config.toml
dataset = "dead-leaves pictures: piles of overlapping shapes"
train_examples = 145000
encoder_mlp_ratio = 4
encoder_moe = "expert_choice"
encoder_moe_every = 2
encoder_expert_mlp_ratio = 0.5
encoder_shared_expert = false
decoder_head_dim = 64
decoder_fused_qkv = false
decoder_parallel_block = false
decoder_cross_attention_every = 1
beta1 = 0.9
batch_size = 64
epochs = 2.8
Rows from expert 1 of block 3 of the image encoder, named by matrix and row number. Rows with one number belong to one neuron. Each number is 500 + 50 x the weight over its row's rms, rounded and kept within 0 to 999. All counts start at 0. Numbers have three digits each. After the name is the row's rms in percent of the matrix's.
# up: expert up (encoder.blocks.3.mlp.up, 4x80x160), inputs 0-79
# down: expert down (encoder.blocks.3.mlp.down, 4x160x80, transposed), outputs 0-79
up.0 071:484473409543577475579449489534445481481492409506491572503494501518471517495455540503461511552453436528535391507450518483480496558464586537551470535387536550467467503476504468526444482529520477505481507568520436560457568571456573444522486576
up.1 086:470390564503582512526474421446526462495468529523414571570608498478534520534526477467503505471505499458495535477434545515551493502450524491503516450481473542402386412500443503517621567587479448522510491501447500591506519432408371568477495467
up.2 098:529547467444444491488521489514470531541468470457557491459504472595576513523522467481563524513517423576526473537472454430498543458564534490439490573491554507521499553575514470517462461437444513499456470473488481418421500543591558551585501581
up.3 086:493462462432564447528532427539478461583467499510416602491496452421458575460473521469485552465520522432448456484432473545543508432570520443462446517466493439496448536537522566507588540559519583451536471415499566595479469523366482523586462534
up.4 111:503523426489497491572513508568478511508432441481562485468443503462497528424441504510521505530437486547489415531454467432477496499579455467472460619535571551554571539564513563566522448412515522462538478443499525504470514554498510489567480576
up.5 104:479496497422528486511451491494483473548474463534483519448525365423524542418563447458546559462502543604449482440452555447539562444576473446446502574519502486505519589588443548455464487447456556460472494380468504570482575574483487538543413563
up.6 120:499437493431536601521408407572514455570538495589525572503530418422524557507576501466490522493508529501432531457471516587536489450518516402507520517537471453437481553611433508511560513544435506487504433442430495540462583497515430581511466531
up.7 095:479438472439471505514461433623499508577523515581551581505491418429522501516620513507533595455536519477444461463528493568530531463514535382488529537508479551491547559562463561475547511498521458424514513417512528526440508497495473490521461552
up.8 113:476540477489449522512461492550516519421535514457497455587551429498689499551580562462548460516596501541538545407496548504516531547481510509492502526487531462479472489495486538427480433539514444489393517510449450480474516552594481538503535449
up.9 116:475505509531497464525536512507457559543536515488344571494496551516460503474498387511499532526437561484480483461529437489510562494535579495422494462541445545547512500518511539491497505498522562441560474351447551613492527500414471502520429482
up.10 080:533553494527504501484475527457525513459436527437571384487513467523487440450570507543551505481509438621475542527484626447514578500467504537433519539578603569506535511500537513420433370485533536530403528546555497421464461546562537514522533465
up.11 102:523550448442420482549512481529496533460506538502488509427518437423589495534590543462585505520487527581549528410462514466549568497575506510483503536503519404497530469594485572466484427487453505454459491504461392538485537560565482550593511548
up.12 109:509471527369519556523537413491569474544550561553540507381580379436530513512565547462592544424553505579487549447467502509566512429603543430442445532499497472424498515559431579471520507511477477479530493436543526584438520512424423475548489538
up.13 109:485453438386545561558527406552511485567464530522445532397521418514519519499534566443486534474478499491453451432469463507523510514552566418435519545431481484461439526556458562485547514595502470479484432466503543568547556498413461534503438560
up.14 104:485525497472514539547470445505506518559490563489392621422554423435443525413421451478463495553452578429543503405492488507522539510622549515399537510491462400527489542487475497490507482564521523487559486490466482631507495496368528481507498497
up.15 094:497384468460386627494464484532441417552499427590487543458467514572500601430545452495417510502462457488562453502544482541481517496572500400543526495483490473499502577572510466527512513485491529549531430361463472462471533478482505522447537587
up.16 103:523516455480437567502460497479541528499466433509546507529479414500553478513533483513575521529477495570515539434452534423492531489481447441480479601517559455531469535552506541485424464409428505460440479456498462453447511580594520582557447630
up.17 106:454473524487591500550506416518527512480507566507454525426614376376562464501538571464485531504548470435472513401476502534509496447502591482400506484485493434556370503487444536457554536553479437506497479486480551571500534480375485497511521494
up.18 090:465512500483514474535511506440543506441529514522370578516628515450539461576514587519554524508509524414482507452510503505586482496502493506481529503477452459475423571440471522550569571561494399521458457509511493569538561503405522451555452499
up.19 105:438481466393527487533476384592502525555465526546521534464595393436529548462565515457529561467487527626470516441432532522506532483576513428436512531481452529468528516533453575439561521521512499462523480409493500600431518521478455587562477525
up.20 113:558386561518443643443424476517432401523561467613544542477467496520484578457500438515460435508448495500551486466523428511505496531515419444537506478549470519484499526522498455582519536452425557558527451418402483511553601511492419539486492538
up.21 116:557371489493444644503438486537407422498495514596483523513442505534465621489529444438439460515401535485522509486513473528517460510517443496577540479514492493460546518537494498575498528468418541567502483434430518490477592462507478509477482496
up.22 080:513478537457378576494497536517486372460480436532456583509506517477507563533455448496470462530466575468480561497454468536525531483480457482532514545545435480496451507531500458520515532555391480529469505474367454456468611427425407552464504539
up.23 088:483537489496459506528534527409518544485520532483359581404483526572523501518444461481497516508410574446556516528414514504465499473544533560423466536504456485544478611565484484481490496530484479499549482393498531512485504519334455506486443493
up.24 104:536507444473551493543498453559469515538439481473529559496451474529460530439460447520552478526446516491501421529494439431483545491587478504451455545515536541541525538577535529499436443420474573426514515445498506516463544569464551561578376552
up.25 108:505486477456468521532528417633429482560465464593511523447480425461511496453522423470438592440534458516461455528441542509443519487487517382471475570481545536449417556522589466524541528488446440433516495388452626519444529474473496474496448489
up.26 105:490470526465571488527419495496484488493520563476463520356570366356647484415519549443514451569494479499550514381495475460575453507614532482469469491524502351477481535551528560506533472552486484504500466499470522538484531521428499515521534553
up.27 100:485509416506527498550507411558461540567430440528496439495500509435509591493495544494475572485455489462458450524471509443455499504517570329487437541443620504483484499501515549546484522483461538478557481404503540543507464518453486502531453522
up.28 105:483555522501427543531444483525533511461484538513564451593528449432618495537554561489544489484566510519568500413527565459532517472506497435480508555522551483508491495542503478464492448458474444461460481558439402484425519526573541563556554501
up.29 103:451492457537445463530462452508502524411527577500467487540566438457675515560568624463478462511573476510558511387479551547501496502553559494597486510435517412457448550485493535532570512535479469518496480523465405523481456488559507538520564461
up.30 092:520516464425537541549453485540454455591463471581519531368477461475487565426513564431420492461532410445497430476428532541451458469533502403445483507464521524511401558539580519563519549518436500445498489434522585490514473495415526522526456479
up.31 085:445525491409495482501546397592549484600446495564552524462449461407501519512542544432533555469542499546509458493483476521556446408542574409431504555485525534435428550491503556493533525489473477459422498398548526575484515500538450485597465478
up.32 093:453464359486515484550506400563538494558498543508537568480492422384501537517508577467505585484568468514458407545463485456520480474516535378442435487478558519384475555528523561537548531481469477432551478359499514509488471569493491521550431537
up.33 089:512461503387409589556472500484438482544565522537457462463518459487636511448526513500536473521490494511431477414504521470497498456566495475438498540532503449523473565568481545519452451506446493506498483490493486502445594590453450572562520583
up.34 099:525415497384447587522471467563490486503514444517551504463506398468552530486549552505516492532514504519537473456427562505483508465550506511484513574493481410535505494582564512513510468496425492495458499480491480488471570521512482555528496634
up.35 111:433447435368553544559512399597520478532484474555470541474487437466536556503538546450557560442523507541478393482488503535516524507559536410482467584463499490467484530582489538462549552541457549422514475390495553545486547555451479584525494511
up.36 110:563381512461403603481462495540380452535535444608522523532513494515494601398504452457416538507469476456564448529488464511515491443520503450488501521456472490457489545530517451593519562450327558524497467411383547442476570423519470526464482554
up.37 095:491440511463542527518485436581500443566500513551518508494586373396592532524531527527528589465532494599416515497484543567584433437568515413450507546524468484509438525542458565488597503522521506492463528441489540556414527506495437543542487532
up.38 114:449425485397554506586529408601519519565517456535454574501507455478500540431555567446540479478476503553477457464447501484544565459544482392422479513496541500489515530536488553509596519497513504454490480400484550605449516544469463539594436547
up.39 104:486431518439501490473503421600488462558459493568553508398592358403513501421610511489466477512466507568446491412435459514537524442558534375434520512483535509438457537492469586453550541495513503481510496444520569556484526532585482547542520520
up.40 099:545480500380458572518475500564470474475535471539526536460517438460573522536594529428479493552427506598546470436453502545551543429551465476524539579521503463459461571601512459483541449531461498523454466475461480513500603561518499630525486550
up.41 102:584423492496402641502447528522437482479540416564439580469501523491447627457494454426443485563432448541549454517486472516536521517565524468525517471523482488485485523523543421519506519483443490579544444428401506464490612440414471568488476546
up.42 111:521417451524466592538496512563465448513475457619437552438499459503548656517517519500471487503522456453467453485464480497526451500514535402532456469441509505466423534551468475541518578549363525512486416400413579571504587488470487562505478558
up.43 120:463526503502473515508508491496539509449506559496555489535604436482707526549514560488530486501603508581568528497487551519536458488473564500502511511491517463467452492486457598507543420524501439510461450550526446498512502537523449542537621466
up.44 088:438529437514522411522597515443623550452507495413510469490545523464485458519487564522519476429580505536521519515526517496463553474487507524416523578552510477543550555485448541436445454525566440498456581591559504525501435607564552468533462472
up.45 117:500433510402562594506432447515464392561558492571519564427538425459547463502557498536487498531508557509482533408483545588586520458567501488477499510527456464455544536515444500490513473558388485527519528459461464568440619463374436588513483480
up.46 101:523456443445437459523503444587460468549479479545507508483502450494480575477585514500517580456487469553533516476455480457500497444560553371437426510493547517505384559454500553494574575493516494451493502411525515582527514559515505508590477510
up.47 092:521467480504391567496428483539475482456523550531558526567489445517658511521525505510490436467568461561510515455538499557530488457548551461551476524499498403467486603546486490490577469536369464524434487566430449530509574557601484538575525517
up.48 094:487427444402544561572491396492496475540515544521439553463515449447523528508554534498474542499529490481466453450443459525474508566498564415510436538425580455409380453502477513493556548517524483500478467439425576574501464558474472454590474475
up.49 100:544492412481515515616528407533489479483443458527471557499475400451516545478585489432496548496490439487457470467436546498508464475508535400531432496451524402516461508500524503528523512531541497502532466396524544606519527475393522564514470454
up.50 110:447439443392517509558502426552554461546495467556516583452542326458512575461552529461482569497519533542444461433442480478556546479560503420444447602454497480507480517571519571506527490517467528469536468404539535610508573537464462512597432535
up.51 120:440469419412514480567480407561453473484502525496463501447517458440550567504588531416542507496508463520483409417441540531556469473526534429486434517438546525443388484485472545514513512494528490505541435408508517611513510545463446534586444511
up.52 103:476484466489498482563481482516447501462520562439350528438524455409602515390500554425481469537428452485538482402544456449526501450571543447454504493519476435560476521542511559534528543535496511529495449509470509564503499527363543559545500582
up.53 105:510509503433512549485464435540508487569477460543535494454523428345484530467532508461517504485466517557460501470485525471504516483600494465430536571516512467551510564609508530447456524496453493481512487368493563534468557524419464527559454584
up.54 108:456541419384556524581492424507535496487501561468471546475541373418551542445522546470482552488497542518416500402516529500541467515569576430482479514454503478460387522568509590491532491535495537492515461441500536593492529517430491533564432538
up.55 116:553444501491458619514442490552416456534503466586492543454431540493457562443463480519393489457474465468515498537528401537495533489550465418523505464484480513483494551540498472562502550398405512533489502385410559455457545427527484493439467542
up.56 072:463490524543585464527490525445558539510449549430515461502506524525505455425468473546573459428560493572449554498461631516435545543472515562485479544607542521547487534427553501354400454459535505440520540544511452395464460501615486481497516529
up.57 103:475540391510464492561518467613463515547432483485532536487431488403486538440557453454536577534486462458501416551493483496521497518524541311482492576482571522536476566490575495537473572427553583515500427426540551523456522551554530487612492562
up.58 083:532482541470561487506469427485511432525501487498350619449568477500481539408474461484458501537435554479492474469468431464533510479525554492462507496482433540477442589505467456495504460450538537475536463366445563598465571475363515510515431508
up.59 085:454445428485507492549564410565516497504488544544501503449547455432557559607500575456595534411544490537439524482466488518514501485550527432482397490523503505494404531503509520511555522546469415474487502457568554514460526557453454532548508517
up.60 070:493528541497517492463590562466531573545487511492499467489483571458394559414396454502527505465466532500447586513514507418460567472487487497513517447530543500543491525483454466442454394490563553520460509533604489430514453499489585447519449485
up.61 103:458414477393548546536516382554528496560467539516516520491563374534473555447477512475504588444529504637473476463418541498552545471540459464445521520472540496479481484526497592491495474482516546492509519428553540610481551531455447572492461484
up.62 103:472537476465543515485495473501475495504498475474437567523496502480470521503444387486476507486468546522432487507476437473480533491472495498469504432523441550544542488527493472545476484502514544471578446402462550614501474531410478524513435498
up.63 099:524467507452332502582493516510520486509516412494440597547491538596544517601530471532488481493536533451494451487411534472488556459520428518467495518491492474532484571499512463511552521554421458504475518495436457460432585576508478486576511552
up.64 093:473468455393544498557480413507479517422484550550469462509587387381613536486511650433473528512517512554490448408514499580533476472536521434512434537457490486478362547457501550532528506539520503532507505496492498605457516559483500531557539504
up.65 102:472485491519560500534515497515464524563509496472426528437483525499475518405473432489526518520432547497475443476489399461529561479502472540450489488485469486515580538469507510502534501509518577500564514373518567657465510526370471575486401533
up.66 098:517568520517492522456526565471553568459443538418564460404534497525592444493523606541439527497592469613491509442469543514411508480503520542497545526528527512519499464482541557470481405497527421495380472540500389384457477534559520533512586455
up.67 086:542440511511420604537489501566428416548473404594507562449471502518442688417477489468428457431490504462491523505513454507490559456583417487580510496517535456477481556548485459591496529484431539511550425385414489469453498447529457541507470550
up.68 096:469483568439524489469478453516477428529486464531565527548508438441483527541581498517555540456560504515450511499440490549544579423475435387470509574473487506456484521542495515517607529499430413482448467480540472560384539597486467523561460515
up.69 069:530599506504580494524452488505426507461468482524548505462428431478533509418486518482489520511451490593530503524528616487585374531517560492540500525440522578466423451439476488461450484449457483533546550459587486539513487532555450504520480499
up.70 096:421433520389559553500471508555487464521459530552554524475533472393506516468536487480539629469478521538427529368473554529565536455556512412439496617540486489468522527557512530481488474454483540483487470452515496521420557530505460544510503573
up.71 102:522471476430492523570440480572500424536471526548515551477503453421576573452502534467513522503500444510452454483450506469534514414577495482475511551490491489540522577586527527524524517497427499479486422388429558511445539504449483500572445576
up.72 110:451486414490545482643542457518429518451518473536366510513473489501454614439502525461467548556467457532495420510443418463532458513501568447502425511369516509407479505503586559606475536481501550548517381410467534556564536455483518544548427492
up.73 092:614426493469491556509478387529441487597475442600472557489489465473501575418451419486460472521471496501522509517464485520523513453503469472522425494535467459503520586548577478553553588460436519503493439400412532425451558487476501531484505512
up.74 112:433455521332558506517532421541521478533524516536489524441572356436527508491534529465519532479517521548465520392467494524567468471576493423432526624498535495466512530548477569474587516495482514482466499369524600601491577575446433553577457560
up.75 068:424558574479457478423471558476529516475485589391551466454493537458610419532503520465509517476508507508509497504514579418494516494453509426488509566553499520525512473515611473480472403468598547431474567582566466464479523598588562498532546463
up.76 087:534474507475501467549490363522462533501459427434503514513460424478575512512509504475521535506473509512444475521466474476530453594488500321465397562438615524512440514467521537538462518428541516457543513415526538494458502539538490493650486515
up.77 090:504475452440447472507520472593528448537483509542516535480514434422540536496558488508557586513545581547509469418485492519580529487577485450409519579514470505522488609595487509500506475522509447453501495407461497617395487525478421544595459566
up.78 115:519544419475515530514541492547447453552471423493520524487422456470478530398535501503528517524494500580476351536511460425469539533521445454465449539490574558532482550551531513474436464421522575432500456416484531463456467546530532489554415593
up.79 102:455492423376520495519552389508520502570514508565540535427543374479467562532599528487509509452501509544437495442506507530545481494587501396439517540496473444524433524487507544503595484536517484483491499379503544600494513594431520604525450498
down.0 076:489563462499535496517530512509510518496565446489513420575539541508548543476595491359497515511480487542457462479594536510463415468410481378474460500513506517505475510477557489507429470475453442444503475475544446493496496511479479467644535555
down.1 095:408499483522580509530502525384632546498536476518481450530498491472499400507491555465435487481529438362505510469496530499539617510480547540483566464470477436535447480400507532437505462548521469480390484559560450536528461488453465507520562493
down.2 101:456600537542475488427503657437561587426517485399572478460488427504527505560647543520517512478446495457501528547391577485487450520457548534512461502541511548606472472447523559406434425451476522485519548526472399492441417512533543504559525476
down.3 092:499596521559539441416534566519545530543465537461549366466603482497504400502507546571472547475541491527563593532410544500469518453453589597442565520526432533508488438460563441396466492491498485416536500545519532398485457456462518475467540385
down.4 114:501630528569497449428563565462539566500513563389434473533594464463541434464576476627534523484537514561494546538468542484563546504545541507473485493471523531527496454539568597387505502530555450486458546557472517520444440517532493433479541418
down.5 113:472481451551419547505511492529556481438509468544403452427460588572543540475464539492395432557508437445550486465507407514450474576462628519618501502479520445563511479388476572519529527543563494503474456532439451451552539541511565477493548460
down.6 105:571514497417531583535449548493465464567461439539518496511421429539408589553463444452467524546508507492456473514556452467475562441516429484442489626557474477582483569572590465472445464460461550469447461388487528526481607529547482505520475552
down.7 107:505519506535315545402483611445530503517478439608500497476452543547437485508452554572443430543514410426518564546429453516343509524504538508583533542456444512555488543539527454496513533455441445543515483566478507407458514529608621498455500539
down.8 106:519526529522517544533479501507571494495571561515552515563517520458632498543564541514521498531570497569547509491460583547532496480563450463504524544540533458469444505604502507459458488473480455541518498592494429387491430443592411547438576453
down.9 107:516506567541407444435509544483406550609519549488472531425606470501468467500438427502588528508451581500475534479545484472508540443604474560504506460560472527545584520463407495499498523464553516490584515530565491490503448503467522489483500474
down.10 093:540483536475621502512484482456481507507475543498630468643420486488517545503570541423490565550454562578447521505525516541571501465496518440509418443599573499465491468531551457582592489479470583487559466447528539467491532447490506557588461508
down.11 099:543537489511433540454444562486471428464472431421480511491517593598525436460474545555480436453539475502554553475479546515510490492457560496582531540505455473525502471584559438454485510486515424525459444620439472383466485516533495499436619484
down.12 123:425472466527433506454474526498491492441548444520349502529447564556460516588452529569442457532576460407507477572448440522434513525495579607598536495405496515504434468499568493515555618520519449541501508568475526423501467517508603415479542464
down.13 084:522474512545472491565508471543451429508457473538519551510468475569551537480597479602455538530617377495559475430425617544480432533482525474556461527462509557470312452463477546590485547552526380484440475465461558555463456488547513502475492422
down.14 101:505470545532523388464446387440510551530602515506367533424575501511501423439446511462436483524442609467516514542570514545485587513522528562444486484519493446568526495490454533527493435567503517507523492483482543542529523457388551519462512433
down.15 087:581422532477433491440586511485565483470591479511557576448567516521508447448534449464449517459493483523498488492452598573575425462457489612550509485377439486486422483509470454417535576534515454515519496546484491526478572418431447393451524477
down.16 091:535524484445508440547460579496506528387457543453586462489507453517556491471622561516512467445438499570433492512426451483556445514382527546500475475543426446510504452486519474508507435416536562518472537564518437447454524548541544457473519468
down.17 108:379463437458603557534448451494600458531570512438493449508476492502527546456565591554462499516570424395479544539378525458563492527406561579480530467452472421517464415484497526449500536550531426491425400528449463461490513430472482392487551494
down.18 090:449409629481586511586478470506591514551561524518432557522467555525545472486527559479544527462469508374469500434405549439564527467450465532510601453531529552475419481433550569466547517537482535481496511501436489460488529520411361511558513548
down.19 113:534463532509387484556504463464470482429429420552401503446465572482502536540502577526455437451543428477492466492483501541490475529492575580643556521433462484528478532458452487505576542549557457527463402513487508421510536501485578436500453474
down.20 110:394401531479518461517454416505589483459482470550496536493489532542467509567549509526468531469554527342433519501423562529510455547475493476494521443407504527472468470448441478511533588541528495524473530556464502529514471414507433474496465394
down.21 117:434419524476526489546551396474566419487531473539483613531547411551450525543552545534480501457570541486439491558424527567539360449434501505552521425436509539423465457385440491505558551509519541492508520603479474518498456409496390450457429439
down.22 093:494450445571506494504546595419575485450535431612453492519487520474458471514530515552534493518481456454463530557487555503486506450573478630570499408402420517485558574512503489440475521498541462536423523609573497425545407505542547454508505476
down.23 087:567525606515500529439405472480512460532554533475518540481512532608483522479432423464515459554438589535574497461529482571459489466520468519528468483536425529565505562470461336554437499512496489447612549498542541521499444467362507489463464546
down.24 112:520631598630557474481566529507499554495474486441504474557516565452477451501488480588500596557563463525460462535535556465509558537493496506420460438460612525496588492546466509440439460454524490460494530509518522542539379479487469446524481504
down.25 101:460542406533396456505454502454426500504432513523499422459539426496525446520510575511514387512514501545523559461451533488452564554551666640455519562549434484579460457497502514471474523469501547510479418556476511387453494436552539479446548414
down.26 089:498519488527594525538486579440584513432571505500457440390560450379499553476563560561532538524498519524526631428414504447533477452563509605514454513439477507562521444523502546469526487553617407570477413515497439458508455492470501524503549539
down.27 102:496503519577475380495577530462509596505467464498515512497475589521403464533562539588520544425516503444512476480485464543468543430485447534457534506465492592551448508410539576458517549482549515449497566596580438488526485512464578395473529492
down.28 097:529513498475506513457494586504470437473527472546551387497562536490513437468531534575530492436459518544551495467465555546494452515538507409524485459536499480499476454533469475502444485508474545432439541523497425419423494432602455605404586544
down.29 096:502482486501478515418452564489515550425541512480572515538530401487586427491548575550521472472538447528545427535363549543567425487517508408481522545429495542460465487424485461460538537506531479480491466573538438450434457590498428504474519434
down.30 082:508487519528516600472532582524463545519465502450495399419524484496475476446459494558396541517438488520467587469526487513421554398462526611521515571534558504587536461537467354536417563474494523477430533512573494459408489552450501477433473490
down.31 102:546487509589389497369441611507456472471588492546517474438437579644485473541462523574448496457592482423487507483444453482420467543493496502595531502460471507492505470479522488426518591448526529518474505552484495426519513531575583406416473529
down.32 105:534507454500441479400549520498511504489466525444556494374547567617448474525509526576448476468513427406580536588398514531483462546398448611557564433499511526549509529424470437451453563482450467529480541582570505491453448504525498490415552458
down.33 082:492509495558525564544493548520503450485552508499380458432521536566432576486534529504479453464455449465617536524503438522452479496419605505621499476467530473617531545450523358531453496541490482553438437585457482400475554509501495422409516508
down.34 083:552471502495513507540448571540445443458505495456475454539511518505578522552504497396366433437612489477525497503624424461437525513463547494617570508464477458513582470461510450556502462534523455556461485571446456487474500453625506479525567461
down.35 104:487438459460484561525487435531541446487463454624391557428491483492505601547564504428501520548539412526483480495483479536481442597587564521564390540430467559513420497453500476505562568483599483502527455472543532495581571557393536490553476487
down.36 106:479384514486490484409458447514524428495455497503448568562529491559550519573493536517464557450489537427517549512417513591541451508511506484571527437399486497495506470453456538517501583579490520523484558591438507528550510426422392461460552398
down.37 108:446520488564338511475502542485468396536453385530521517467357532605464481524481475588394439445522439406442482485479508488375545461470541578531540529476469527548450523511581467566519547422533428497470482537502514471471500510548593464413494522
down.38 104:457426489474428451505491436493499458516466565550423531517448523492494543546504564474527411469536511490517457536500499582479496522534556517504426552355479549507450537413543560501510562581559468547527476494549528550557477477434476544492470547
down.39 117:562456404537408517481539569534468460555504381591449475482440626615455532572475542573485453519510493426498492576546465519400476456461536552550556538492472468538573526494557507467561508511549470522468511604469578460519497527626647466482527491
down.40 082:625554487557455522554531581464531491475523394499565483476488609419503479527448472514374428523473448464507452443444490455449519436497529483523553486515431487634606507465528411519442519469435438536382435540440536464457584482551551559498528497
down.41 096:461445481537470457538470478483543454466520530553491495532576512515456502535530473521468481456455471470439516499456549565582433472482495528581549391380445555450480512500412504489565558622451464522555515539463478442538503413473505464381547452
down.42 086:543536517592585491532439525473590494497571451508421534508556559541511441583543510494461448516470519420544552556600550510422533447500467529554600453454463518554466519471541411486544449522444412518521479547391449486460539593499506533525541461
down.43 107:523485545507534551501467460521531418451490547518547463522507451498545486534631541461474482500563502597474547424423609583503518442511455513534545570483535522517470509532411511525530487530417436454507498563477478443489507485550408560481533486
down.44 102:559533534447632541572471430522447452517523551464547526587506446470520488504424504430497451521515649606445472444600481468615520484472440422452507415578498458427545408474507487552511480474503600512501549410464514521540497443508392514523439501
down.45 119:538492495440495548491482576511520540468511456465502367449500531513539542450546544480498374543468453487553519508526435399425585441499486571514599561494416447547526554598555472428488443495465453494466402517507438512426530556493573498549478557
down.46 102:549479484516308464421549486432541524496484541526573426497498525552481428584500511597526555442492417470533534535421541547478463500554519506574546505493445563508520493436461514453576617503517450475480573554454490424498417511549560406362524496
down.47 082:567514558494487506469526560528406475479474395523607515489433510444523520502460401538463413547472505533603502509497458462464475499596489489444454553454478541521554442478535565507473584491468528561613537496500472459413615534531563555432426522
down.48 095:432484513501559516520455584396560419451464509470461471464481499504427376561502618554481465452480498466461628533447469522481552396441458575539564454522475516501557440474469495490483457556520483512456513500455542404516469471496449500513592426
down.49 097:515499481461441557417521606464504480495521454489512555442572517499466413428407610542542510424539440433558528527429597485499589408477528569401601487502466553572510463469563517394505524481595476411526509506545536407486442504491570479483530397
down.50 116:436449399433371473531528484620480441485471477512431566428468529501491528609538536539484477484593479420465454453472489513499447550485612548596511491457534514497467535463494589510527552563521489531487487540526533551575478556413509424525506480
down.51 104:499459483493515544438524538489584522576481459517579498416571478464502421522581580560523571505517392439504539458505523528451478366544537461415567544518434480584421496498436493384545482577473487447405511517546496459415527505474509479496561512
down.52 090:479484541534492471537463500515410519503538538512492486430527499432524521525521512487495454548525524471516559453543435475530588544595594516487563469497472458488538519501488504452523484497575480566422471571454494426402549497468497539547477483
down.53 111:545523473458397504509553551472554598509493439516397461501491587581500569541553523490459500472549404380540500502544429500440450595504579516567483527436463448524521555475536505481521576555457417521477412588543522462492428514539545458450570475
down.54 099:498422450453567561524490549511521480548508499556440502452538526494505489538499624591457495464593393384491538486384672513491516518501549470486535552481450505544409541460496510510503503535464400463415479574488546509401533485495523469486530510
down.55 116:437448506535557522499472461508535454537515494568458624495543447492464460595597508513466463428527489464502533574430547645622471513522485545501512496534498561449495446458458426526556590596518487533535550563501486482484461414375393511488453454
down.56 092:511543581506657532533531460525514449489535559512558412652522472465555428530515451470458548461475571562504409473498476483598454472473394461472505503509515509440539491543567480479469526490453515497518580421462490518514561376548421536503449519
down.57 101:490509449598447443478533548465544488489504593485499478523413500466440414459546454615581517480509495458481520556467494486492487520430544465483480438499463571532569524433433544398594568533574519439511605663612491459566445498496573461422431444
down.58 088:559499546495421458407438547474502611537468557543535444433540441490463459479496470620504417491495549508517612483459529485494535464534524567484494565627451449480558516511520556452475411517455570461520534450538539489444583431494583478445568485
down.59 096:411475565563416501434536525495475472519482470524547558464494632575435452473532504511462496539515439434519453498411468499434445430520492504603597519450582514446477584446591415544478550517497451524529489528434509469466523500528623526384508457
down.60 091:505573535510568512530556517463462487489588531529470539548462402406547436509516426556465536501405605559436552518585452457567489496514466424519496471486557508408480437567482424537529521459530573434643519355612481526465426506477371558574471450
down.61 107:493434442491348525436587518518424455486498425586491535463406540558428543591473581464475449495527384437473410549494490492392462501540552493570475492448458554534414468469530467470523595488443506588486435573474545492538464542508588467493519453
down.62 107:449515643509532480475548500383490522563497471426424505387542451517364422508520544599530505472489504490539484569415486466526477484579509549431568484590460512484597527512524511459486448503469543542522579500485498468490490517417535494551510514
down.63 094:563550587428473445409480627487475529536550458495506559440508555500523462522530426535527474489457564553543535515500511470421542524514430502522513507550449500559606504563509462494408427504435572497533578434442476465473585485480520543514482579
down.64 078:583417454466565456556463498496554458558492485497535534617560384481540411549582442541496448468529523496545566481523547476533563461525524504427554474487462409521478487595473475501566510542514479479423549562546447480404489458369463505515518508
down.65 101:490529563527514423456542511436529562536535611499357504407591518549463426467453463504592576517508540518472543595430445505480500482553536503470516476564484537571556485478448492418467568546463448449579523466526470528484476441440524505459485534
down.66 099:566498497450594518530504478494485449425487518532548478617479390424583512431583567357493561474493498512495478421491567493625494438467488428558485531530487525508433491564546515462541464509497483486514528434522519529439477465606454586531499472
down.67 089:530450555505487513554443471457518407460507533532501608539521506539468480470557569537448557533547472467485572542444576617553505494472538590528520470472424507432479452498394491479511515579457460522507548635539493468549543401412368521439496436
down.68 106:498482444484492507467429632465502494476539478587457440426335570608562455547442554519379489490539492379553493512411455490457536506466502533552573551455478455522477500446517439528486515452513426523417513590437440423480478511520554445427527463
down.69 091:548544478491555471603493460522563568517523469472476468525516416425554433498474403483445529413490501542465537491582413559538507473458496395572484522533509498433579481421545557569556417492501533603531533495481435516534485424491381486528474422
down.70 100:527482448524461463463491572503459490504496434552479469490501610591555540490467470506437422552571447458485562535467433449391526538492631507565521599379463474588443519545587496510491508476421464532492491634447553481480470532547650367437567547
down.71 086:391476447493494496507467467499537426507455467510469538548459561585438466530370517508415477525522411395635435525562416528531509518521578511498426478500540518486417561509574497533473490518508489496531432516494525512464513461448664536459500368
down.72 120:611523554478410533504528551469478523535472479478577489450465456582510521498556422485515463509408518585516519388505507470421611470573464498449511563604423466566512590546496450546395450474413582516469462500493455447451601506479513519484493617
down.73 094:519494527534549516408455516448562541464557587544456516429572486464542421543554478524540476391512532459574576425381534508527487498455551583513483482496447546462468482405373457479529603521450459495510524535435556452516611463513404500423550426
down.74 112:440478488524475533494555470550467439455487455529420548483422540522503479483483465520460388532604433360537419528503485520469449550483578542626460515435477521513459476452526499473587641541593439576442481621462517517569461518453549475470556481
down.75 096:546449559452577425515546458539503497495583482479544485623435347456560502420532572485405562504377550561517509530553502516527462472427477399436531481531524459482518528619474561535516498545483627434450522507467520532470471510563522541495463520
down.76 085:605588537534413460479528533513505563505444461491535418522557490508499408570477477548458480493455501524520468555690465507453457434501538554427561484546531511526514480437546526489541559541547474469428502503497518531532429558558606432432547485
down.77 101:504495449535373450459481563450454505501567376534454487434464546606533532496465520568434431512550382487507495536518513488388444521593551548628492522502443525557517454481538507474478567540530431496480461589478485464484559539583602456437519502
down.78 114:411535421617505388501615570428541602467497556437513430502503551484471447520542498584501532478453437524514561516527520460519546457498542536410522473559512540537538529464514486457454428523566474501519545554537448499524413502546485450529492475
down.79 103:397443498490406455421530461455558491487515454556417507502412516579509456616536632482501471452582418463504489565422436534471479571568534552599492534424410519508437516441521568447575493492556479532528483568492473466479474555539583427424506522